config.toml
arch = "vit"
model = "self-supervised image encoder"
dataset = "streak pictures of flow and ridge fields"
train_examples = 48750
horizontal_flip = true
color_jitter = 0.4
method = "simclr"
mlp_ratio = 3
parallel_block = false
conv_stem = true
width = 128
projector_hidden_layers = 2
batch_size = 256
weight_decay = 0.1
Rows from block 4 of a small self-supervised image encoder, named by matrix and row number. Rows with one number belong to one neuron. Each number is 200 + 40 x the weight over its row's rms, rounded and kept within 0 to 999. All counts start at 0.
After each neuron's rows are labels from the 100 images, of 14848, where the neuron reaches its highest value: "colour at peak" is the nearest of a few named colours to the mean colour under the peak; "strongest on" is what is common among them. Only what is clearly more common there than usual is listed. The data: streak pictures of flow and ridge fields. In brackets: how many of the 100, against the usual share in percent.
# fc1: MLP up (model.blocks.4.mlp.fc1.weight, 384x128), inputs 0-127
# fc2: MLP down (model.blocks.4.mlp.fc2.weight, 128x384, transposed), outputs 0-127

fc1.364,214,229,232,211,190,158,178,190,166,196,223,192,231,161,240,191,154,198,167,250,243,150,235,204,188,269,238,249,188,301,257,129,180,170,201,163,217,241,243,201,273,227,130,210,148,234,189,236,251,276,268,190,212,213,141,215,159,155,170,181,207,276,233,200,198,158,157,146,191,246,230,192,167,192,153,200,168,207,216,256,195,185,249,278,139,272,234,234,172,94,253,258,170,218,184,212,238,176,114,125,276,219,209,238,180,165,235,203,169,177,125,192,170,196,224,220,204,194,184,210,203,265,195,150,197,228,201,257
fc2.364,128,190,206,150,210,213,284,203,119,174,170,173,261,250,195,177,195,179,230,150,215,250,194,104,173,220,202,170,174,253,219,252,213,201,139,198,212,227,141,210,141,189,314,220,132,173,190,181,184,137,166,202,190,186,188,201,265,305,220,216,190,251,148,214,187,250,207,176,246,194,209,248,176,243,151,148,251,121,189,165,152,161,130,162,149,180,189,219,226,208,203,222,235,169,241,200,149,261,267,159,167,269,244,214,164,219,236,209,214,171,186,240,194,272,137,215,189,159,200,169,216,187,232,182,183,186,218,276
colour at peak: black (25 vs 3.4)
strongest on: fine streaks (85 vs 49.9); high contrast (66 vs 39.5); loop (50 vs 10); spiral (29 vs 10.5)

fc1.366,231,259,160,186,244,231,170,181,161,182,201,199,215,154,170,186,215,158,85,203,194,184,227,173,198,228,204,218,175,172,160,206,162,190,228,241,228,165,169,158,202,165,200,226,149,214,221,272,223,227,178,167,275,227,247,275,145,270,125,226,199,254,180,172,232,187,249,175,230,123,148,250,158,190,194,196,202,188,184,187,231,168,173,209,198,212,157,271,246,238,199,185,130,211,199,228,182,183,105,178,196,204,168,176,248,187,238,256,154,286,168,243,271,138,225,174,128,200,254,175,150,190,71,187,157,217,149,233
fc2.366,275,224,201,212,200,153,202,204,155,221,165,212,228,286,257,158,186,165,194,201,131,166,221,202,225,196,211,197,273,262,230,224,242,207,288,226,199,215,197,265,108,130,208,176,197,201,244,154,211,203,209,229,199,222,196,249,162,182,163,239,220,108,246,181,241,209,222,151,184,152,239,214,122,155,158,245,202,292,153,176,153,237,280,241,145,208,192,214,219,159,159,173,216,236,203,141,233,256,120,221,230,232,206,246,272,223,184,179,242,203,199,163,207,204,200,122,233,252,178,137,241,179,197,183,116,185,186,238
colour at peak: black (26 vs 3.4)
strongest on: source (85 vs 9.6); high contrast (74 vs 39.5)

fc1.282,239,213,145,123,190,242,214,244,216,289,221,168,179,206,241,152,189,306,202,203,194,267,247,187,198,228,222,215,287,275,185,203,207,179,205,222,138,190,251,181,230,188,242,341,176,193,139,243,167,210,167,176,220,202,296,160,137,235,215,153,217,158,166,185,200,219,199,160,113,247,183,137,201,225,230,231,182,201,236,221,208,176,136,148,231,162,171,180,203,222,230,246,206,237,253,197,235,319,220,206,193,170,188,161,225,207,203,197,146,200,146,216,276,159,174,211,184,216,171,163,181,209,242,156,189,166,195,215
fc2.282,241,187,266,222,234,139,246,162,236,204,217,192,221,204,186,160,189,188,300,222,212,139,224,189,200,212,207,191,221,211,266,197,176,178,212,237,211,148,241,234,244,201,150,217,196,236,105,168,223,138,193,189,174,210,293,214,192,166,201,126,270,249,156,214,193,174,241,274,247,173,284,237,226,250,153,141,229,204,284,168,156,225,208,233,163,202,217,182,181,200,232,160,203,206,189,191,213,273,192,248,217,135,273,233,232,167,237,211,167,162,125,161,247,188,197,227,258,211,114,174,199,217,200,96,268,164,229,199
colour at peak: black (27 vs 3.4)
strongest on: spiral (48 vs 10.5); saddle (45 vs 10.1)

fc1.145,206,193,224,178,209,177,184,215,174,175,165,271,225,232,219,223,192,234,160,150,188,223,248,143,206,199,146,239,183,177,157,234,176,222,271,181,202,245,182,124,173,176,188,235,249,240,150,221,263,195,267,196,225,163,219,187,203,153,260,149,169,199,180,126,168,221,195,215,206,203,263,199,162,173,171,204,302,136,251,187,179,154,176,154,223,328,278,275,164,203,179,233,252,208,178,270,256,185,231,190,198,212,220,212,312,221,191,188,186,240,138,248,245,158,197,201,177,126,172,210,190,225,206,116,205,258,198,252
fc2.145,191,217,219,284,197,139,191,174,173,182,225,211,258,220,181,204,210,181,190,203,233,231,185,202,108,142,85,197,194,164,191,237,106,262,238,206,230,251,156,176,162,195,176,197,215,167,178,182,189,172,216,245,236,154,279,165,181,222,197,251,208,184,241,183,214,141,150,250,187,249,209,247,127,286,165,104,244,258,237,227,239,223,209,153,160,172,212,199,258,217,212,229,266,200,140,231,215,241,112,196,219,162,236,247,168,182,246,240,159,228,229,128,224,218,174,143,177,205,173,222,168,144,267,177,204,210,145,200
colour at peak: black (28 vs 3.4)
strongest on: delta (59 vs 10.1); saddle (27 vs 10.1)

fc1.32,158,183,250,242,271,192,200,221,246,157,216,162,206,238,86,217,166,162,164,197,222,162,226,150,184,228,192,134,210,271,178,221,218,178,123,242,219,150,233,138,201,190,173,180,247,164,248,217,179,236,183,214,214,177,262,204,250,204,253,218,178,262,241,166,89,203,204,235,227,161,193,244,165,220,244,139,214,142,175,289,243,230,215,185,234,222,242,204,155,191,185,225,223,221,176,125,270,179,175,227,203,249,162,212,211,194,218,232,145,233,230,217,267,259,126,223,225,127,204,174,275,219,215,197,204,297,238,191
fc2.32,256,262,127,235,243,186,220,195,152,248,199,115,184,152,199,182,159,147,152,180,142,149,243,232,187,229,202,228,134,297,218,205,189,231,218,205,191,112,277,235,174,153,149,251,198,196,227,195,179,215,135,190,143,158,156,239,204,233,190,231,138,216,170,199,209,160,151,164,207,221,150,203,245,145,176,126,215,169,170,193,190,199,138,190,177,204,256,208,176,184,290,206,155,141,179,166,224,191,206,185,184,185,254,198,233,160,217,196,202,230,230,144,172,205,179,186,270,289,175,279,160,237,148,205,247,271,144,234
colour at peak: white (53 vs 3)
strongest on: fine streaks (100 vs 49.9); high contrast (68 vs 39.5); source (28 vs 9.6)

fc1.136,178,216,110,235,174,235,107,215,157,244,202,179,162,199,208,96,218,108,193,137,211,199,97,186,172,252,158,216,141,173,199,161,225,143,223,237,158,176,137,204,202,182,199,232,149,187,243,228,190,237,172,171,190,232,208,267,197,198,206,232,251,278,181,169,225,182,130,154,146,206,174,190,171,230,239,205,128,169,223,218,292,255,147,233,155,133,134,177,161,208,235,229,176,228,234,202,225,213,212,206,272,157,214,220,209,201,220,195,146,171,169,133,216,149,180,165,234,181,227,154,216,222,178,213,248,179,260,262
fc2.136,121,230,185,190,163,264,213,183,237,201,199,210,168,238,233,221,157,147,211,184,199,179,164,210,189,195,186,129,162,276,168,236,138,288,235,183,219,123,137,126,200,143,157,218,212,181,229,189,225,171,176,151,180,144,242,227,169,208,186,209,243,203,208,217,202,262,223,208,252,246,265,156,215,103,173,253,143,233,212,269,220,171,234,250,201,223,148,181,198,201,123,176,216,164,260,246,224,221,195,260,198,158,172,146,149,222,152,172,162,272,307,242,293,176,191,214,220,259,165,166,211,185,218,178,189,180,229,223
colour at peak: black (28 vs 3.4)
strongest on: fine streaks (96 vs 49.9); delta (55 vs 10.1)

fc1.119,179,248,246,209,147,183,136,221,212,188,227,220,111,250,163,225,175,190,273,178,241,208,233,196,184,137,297,165,177,176,187,151,245,211,245,224,218,176,228,236,193,188,191,236,143,215,228,118,181,253,172,174,220,228,214,228,184,276,149,168,193,232,147,196,189,242,177,191,184,161,198,216,143,201,196,218,193,180,186,210,123,235,157,297,174,130,256,185,168,204,225,196,263,190,133,163,208,290,172,201,150,162,237,221,225,178,195,204,211,224,155,168,116,153,212,170,307,163,231,189,125,200,170,269,231,270,195,233
fc2.119,187,207,257,277,224,185,148,239,183,207,140,220,208,185,161,156,200,142,249,221,189,123,186,169,159,186,217,174,183,151,113,205,183,206,262,182,252,149,212,166,179,133,207,192,65,196,205,169,215,235,167,181,209,224,226,181,135,186,166,187,233,267,189,165,280,209,178,135,287,211,177,168,217,207,159,198,146,122,200,153,167,207,128,239,224,169,286,187,148,230,257,135,271,189,246,209,163,186,197,195,132,203,198,247,224,203,152,242,179,249,195,203,215,205,244,223,205,192,121,194,174,180,244,243,191,174,237,156
colour at peak: black (27 vs 3.4)
strongest on: parallel (59 vs 9.8)

fc1.99,156,257,197,216,162,193,171,224,148,193,141,191,160,207,154,237,216,227,158,201,188,198,224,241,226,196,169,208,225,135,165,142,174,195,167,200,124,245,162,247,181,228,220,216,182,205,202,231,192,265,197,209,266,157,219,189,188,210,331,191,181,239,186,174,234,226,137,224,193,282,126,197,232,223,207,181,184,117,253,183,292,214,153,230,179,188,236,199,124,209,220,116,231,255,211,171,223,206,257,199,218,200,199,146,159,193,200,250,174,165,129,216,150,175,278,168,192,137,231,123,160,271,220,234,119,261,185,191
fc2.99,183,239,191,237,175,161,166,204,143,199,230,194,189,175,159,228,230,209,165,210,190,256,169,222,150,202,183,183,161,240,198,221,140,213,218,259,179,205,117,148,212,202,196,225,137,272,150,208,240,223,182,240,249,154,239,183,211,226,165,311,121,180,186,161,216,288,272,151,176,192,238,179,261,249,187,221,183,222,220,166,263,271,154,230,187,232,184,227,131,176,236,213,203,210,167,226,159,113,201,229,237,231,173,234,237,269,211,197,181,227,210,188,236,142,184,203,198,269,206,140,225,156,219,112,252,194,113,113
colour at peak: black (33 vs 3.4)
strongest on: fine streaks (92 vs 49.9); parallel (30 vs 9.8)

fc1.325,209,230,148,255,152,216,150,119,141,259,160,216,154,202,215,244,190,201,205,178,224,223,192,163,233,163,176,176,220,156,210,146,277,206,138,184,227,140,240,183,141,116,160,173,198,257,163,249,267,140,268,199,180,192,196,121,249,207,158,209,225,229,188,153,200,223,321,204,155,252,159,197,220,249,195,172,166,221,242,172,241,202,168,183,246,236,153,244,194,203,215,249,188,168,124,148,139,164,140,142,271,207,158,226,292,202,219,258,207,163,163,216,166,173,205,199,188,186,172,210,219,154,211,193,247,157,177,211
fc2.325,173,173,222,155,190,199,211,204,197,190,209,161,213,198,273,230,261,237,205,260,160,206,187,279,210,216,185,222,217,216,194,220,216,148,228,204,220,274,223,150,267,222,278,215,174,145,226,163,202,160,188,268,166,249,200,203,215,210,166,208,197,169,191,182,125,231,98,212,253,179,242,155,166,170,217,180,211,191,167,236,182,229,217,143,249,159,224,135,231,171,231,221,184,150,267,201,235,271,209,195,173,216,198,225,147,312,208,230,164,260,166,228,293,137,216,98,211,245,274,181,138,212,185,126,142,229,214,231
colour at peak: black (27 vs 3.4)
strongest on: fine streaks (88 vs 49.9)

fc1.289,212,184,223,199,188,169,190,218,194,154,231,225,243,224,210,155,127,216,172,123,246,242,283,207,215,258,218,199,184,179,224,190,156,246,232,165,173,192,185,235,259,232,215,236,212,173,146,194,173,247,249,230,153,183,234,202,153,177,230,254,243,166,251,201,227,280,195,204,180,229,208,215,181,238,170,119,221,171,344,199,160,151,123,199,177,214,238,261,200,223,225,241,235,227,132,224,218,212,179,229,170,159,173,169,209,196,220,191,226,247,266,140,156,189,189,125,163,223,292,199,255,208,225,169,205,285,105,149
fc2.289,159,190,266,256,267,253,179,209,171,190,106,216,198,235,236,177,169,217,223,168,220,220,160,147,219,229,176,215,198,180,119,167,170,188,205,161,222,149,167,223,144,218,172,141,229,145,211,177,173,198,212,212,172,205,226,148,151,200,234,156,284,197,201,216,250,276,192,209,242,229,225,275,214,182,158,167,212,192,328,161,243,179,178,177,230,250,260,260,175,288,144,199,278,204,151,212,174,165,196,212,194,221,176,202,193,212,262,211,193,197,208,202,208,203,230,116,100,148,249,201,200,252,207,149,164,282,232,168
colour at peak: black (69 vs 3.4)
strongest on: fine streaks (87 vs 49.9); loop (38 vs 10); parallel (32 vs 9.8)

fc1.327,134,228,247,216,123,125,127,177,211,205,205,125,126,208,179,211,241,190,213,157,179,205,199,171,169,152,262,183,153,122,198,285,185,193,146,197,166,191,202,226,214,170,200,274,195,184,205,219,222,171,177,135,163,189,218,149,253,226,201,315,217,186,222,255,218,116,242,170,182,167,172,206,149,186,226,151,256,173,170,237,245,207,169,182,136,149,178,135,196,158,163,176,223,212,162,248,235,231,161,202,186,235,163,133,142,195,221,186,160,216,202,185,256,233,214,124,238,179,227,158,174,117,155,232,129,199,157,192
fc2.327,206,173,222,219,252,199,207,206,176,179,239,194,260,186,189,244,151,273,136,184,215,176,219,229,221,213,175,181,148,187,188,153,242,254,167,237,179,186,225,164,154,161,265,223,193,212,199,148,224,172,209,167,184,199,167,184,130,210,299,163,180,191,218,167,268,171,155,195,169,239,98,132,176,227,193,170,151,166,175,155,237,139,201,141,269,153,259,238,248,230,214,255,119,199,206,168,142,227,201,219,227,184,280,187,120,216,257,156,191,203,249,164,241,251,198,181,102,226,228,194,269,190,140,211,258,158,223,154
colour at peak: black (32 vs 3.4); white (27 vs 3)
strongest on: source (58 vs 9.6); loop (31 vs 10)

fc1.44,241,225,137,230,202,162,158,107,152,229,218,217,212,94,241,243,271,125,128,196,199,181,266,161,219,172,186,194,180,202,204,221,183,126,203,156,179,217,239,217,217,271,224,145,143,155,189,242,259,189,234,198,230,218,161,209,237,190,141,183,214,222,226,189,189,288,183,181,229,219,216,170,241,270,329,220,195,203,192,137,201,151,178,213,240,145,172,189,173,168,162,265,161,192,168,182,198,182,241,226,226,203,263,172,184,201,175,212,180,170,217,196,229,263,275,219,285,212,223,141,253,180,195,214,124,186,226,242
fc2.44,157,133,126,160,193,226,228,203,236,212,212,190,232,192,123,202,178,233,197,147,215,240,272,240,177,213,195,196,210,183,175,166,251,252,193,324,244,203,173,193,209,199,215,189,209,281,142,151,245,223,264,146,287,243,201,248,163,204,190,261,162,242,135,93,208,170,165,190,155,237,158,189,239,203,162,268,237,192,222,187,183,185,213,162,181,159,186,247,167,210,216,223,226,232,279,206,181,252,196,202,209,133,244,154,147,205,208,189,292,226,204,216,150,202,250,229,167,147,149,161,270,246,203,170,180,145,180,214
colour at peak: black (33 vs 3.4); white (29 vs 3)
strongest on: fine streaks (88 vs 49.9); parallel (78 vs 9.8)

fc1.322,198,219,207,161,147,183,203,203,116,212,174,258,180,229,83,141,158,200,236,169,148,216,230,124,255,256,211,193,196,201,154,166,137,197,167,235,233,188,219,218,126,165,164,240,163,181,217,171,226,253,147,159,257,163,251,228,206,322,191,240,198,256,239,193,264,252,221,97,179,228,141,213,198,202,173,205,173,190,162,167,208,216,192,159,202,197,181,180,207,203,183,211,233,206,153,197,194,226,271,289,172,191,209,158,174,194,172,230,133,167,217,214,232,148,242,255,171,177,171,170,86,251,212,228,203,234,170,187
fc2.322,255,207,304,198,184,191,194,128,205,261,213,228,188,202,180,202,228,214,269,166,207,131,218,240,184,238,154,157,188,154,189,197,255,159,211,218,192,198,214,225,217,174,204,185,215,179,225,205,173,184,184,247,231,239,228,160,150,256,199,112,149,284,169,213,193,155,262,81,245,277,202,243,165,198,251,249,266,167,182,191,280,172,206,194,158,180,219,160,234,183,173,194,130,197,238,221,200,212,179,243,211,198,216,214,195,207,183,214,197,144,204,219,266,200,243,202,111,139,268,109,116,170,244,177,152,249,162,171
colour at peak: black (81 vs 3.4)
strongest on: fine streaks (77 vs 49.9); source (39 vs 9.6); loop (33 vs 10)

fc1.205,197,134,254,215,249,74,206,203,198,241,190,215,212,268,199,187,151,195,174,154,169,196,181,148,266,278,199,210,163,191,184,191,115,109,193,179,195,249,224,220,247,173,199,255,142,206,137,159,199,243,220,183,171,194,158,291,218,191,231,259,200,239,163,198,198,134,101,226,220,158,192,227,243,216,212,153,170,184,210,124,140,254,128,229,211,267,184,197,212,242,163,209,268,199,268,200,151,180,231,156,195,193,178,165,151,228,185,215,239,157,211,219,222,264,204,225,217,158,185,145,208,204,195,169,169,222,144,131
fc2.205,243,240,185,158,256,236,231,280,138,200,182,233,164,298,208,230,169,189,205,121,139,217,180,204,218,242,178,194,216,172,193,213,116,175,157,201,222,169,128,200,266,203,119,255,204,218,156,230,219,253,189,219,172,226,158,152,160,189,225,206,188,261,187,223,227,195,205,287,194,178,265,239,206,159,260,256,196,270,220,133,227,254,263,250,139,232,183,187,171,196,212,195,227,175,295,254,192,258,172,134,236,192,171,243,150,259,181,221,250,171,115,198,224,255,210,212,155,198,206,191,174,234,234,192,159,213,160,171
colour at peak: black (51 vs 3.4); white (37 vs 3)
strongest on: turbulent (100 vs 10)

fc1.186,157,189,200,157,222,115,170,190,255,184,198,249,240,255,156,140,177,215,131,246,229,240,224,173,159,167,237,233,175,239,185,156,202,181,192,212,137,212,272,123,144,209,175,213,183,177,166,272,225,219,169,167,219,220,200,199,192,267,176,196,232,122,247,189,228,249,195,156,159,250,174,211,162,226,187,125,241,108,191,204,206,124,233,239,247,175,287,173,215,151,135,202,278,234,185,176,225,177,251,136,195,214,207,215,214,225,137,227,168,223,119,128,197,214,228,174,180,164,168,197,108,209,181,208,152,208,184,133
fc2.186,194,183,176,268,165,193,250,155,149,206,237,146,228,115,201,147,86,144,128,186,205,172,237,143,239,202,234,207,156,218,185,209,145,241,240,170,219,251,183,216,194,180,166,227,200,122,208,207,174,173,198,241,179,239,269,197,213,182,170,289,185,139,203,183,194,293,199,139,157,231,173,233,214,163,195,158,251,144,253,227,157,211,202,193,193,108,220,282,158,190,212,228,156,179,197,243,171,121,196,218,255,115,221,215,158,261,229,241,264,205,243,253,191,163,247,220,160,173,211,152,194,218,212,217,206,185,198,238
colour at peak: white (47 vs 3); black (33 vs 3.4)
strongest on: fine streaks (98 vs 49.9); parallel (47 vs 9.8); delta (29 vs 10.1)

fc1.287,272,163,225,286,140,252,207,195,148,246,239,177,124,138,222,132,214,165,284,216,131,183,109,198,136,211,137,149,153,177,195,216,126,182,198,234,160,215,203,216,217,210,223,219,161,103,217,214,192,157,186,236,205,231,238,125,249,199,217,189,199,194,244,204,160,221,162,200,234,199,250,238,180,123,216,151,177,167,179,213,167,212,176,125,224,132,227,224,208,165,252,172,195,190,176,217,222,260,170,225,192,184,206,225,238,235,240,269,129,187,227,162,198,155,220,178,246,151,231,129,239,197,216,216,216,125,133,219
fc2.287,177,228,240,247,241,128,128,132,201,187,207,199,242,301,184,160,205,154,150,158,169,183,190,179,246,189,196,240,216,240,225,242,268,236,233,168,231,212,184,140,177,209,278,93,119,141,215,194,126,189,275,207,235,188,216,214,178,217,245,294,182,200,234,240,241,193,218,173,184,178,177,204,171,191,163,222,240,250,210,203,177,214,200,238,136,262,216,180,246,295,149,169,171,187,193,229,197,148,199,145,232,227,243,153,197,192,228,194,186,200,302,143,206,205,150,210,156,179,187,206,139,181,248,183,207,246,238,255
colour at peak: white (28 vs 3)
strongest on: fine streaks (76 vs 49.9); loop (40 vs 10); source (32 vs 9.6)

fc1.108,162,193,234,242,204,220,237,213,256,260,245,130,218,170,207,170,215,195,137,212,200,188,298,235,239,209,248,178,254,190,148,212,124,192,147,180,199,162,291,248,188,203,257,223,144,207,241,213,168,177,202,197,221,137,251,271,129,221,96,190,264,281,263,201,246,215,288,237,170,234,133,195,204,155,217,223,212,165,199,170,196,146,155,251,214,188,181,282,218,173,241,295,184,203,256,193,201,188,192,145,143,196,177,211,196,231,160,197,179,232,193,144,203,203,201,183,203,223,239,219,239,197,185,240,236,273,156,216
fc2.108,162,182,313,225,242,199,239,233,265,216,222,159,193,218,216,158,289,191,182,196,248,234,199,171,231,209,205,231,182,177,142,219,243,188,242,186,122,156,200,178,166,166,233,151,194,219,172,201,224,196,183,185,212,137,253,269,95,241,195,116,198,224,257,159,168,245,262,180,217,254,232,222,249,176,140,252,209,231,189,305,214,219,131,225,246,252,188,217,179,197,178,215,191,196,142,255,190,184,264,200,234,223,229,239,165,165,153,156,227,176,97,182,149,213,237,215,167,190,174,194,279,242,255,218,211,212,195,160
colour at peak: black (50 vs 3.4)
strongest on: high contrast (70 vs 39.5)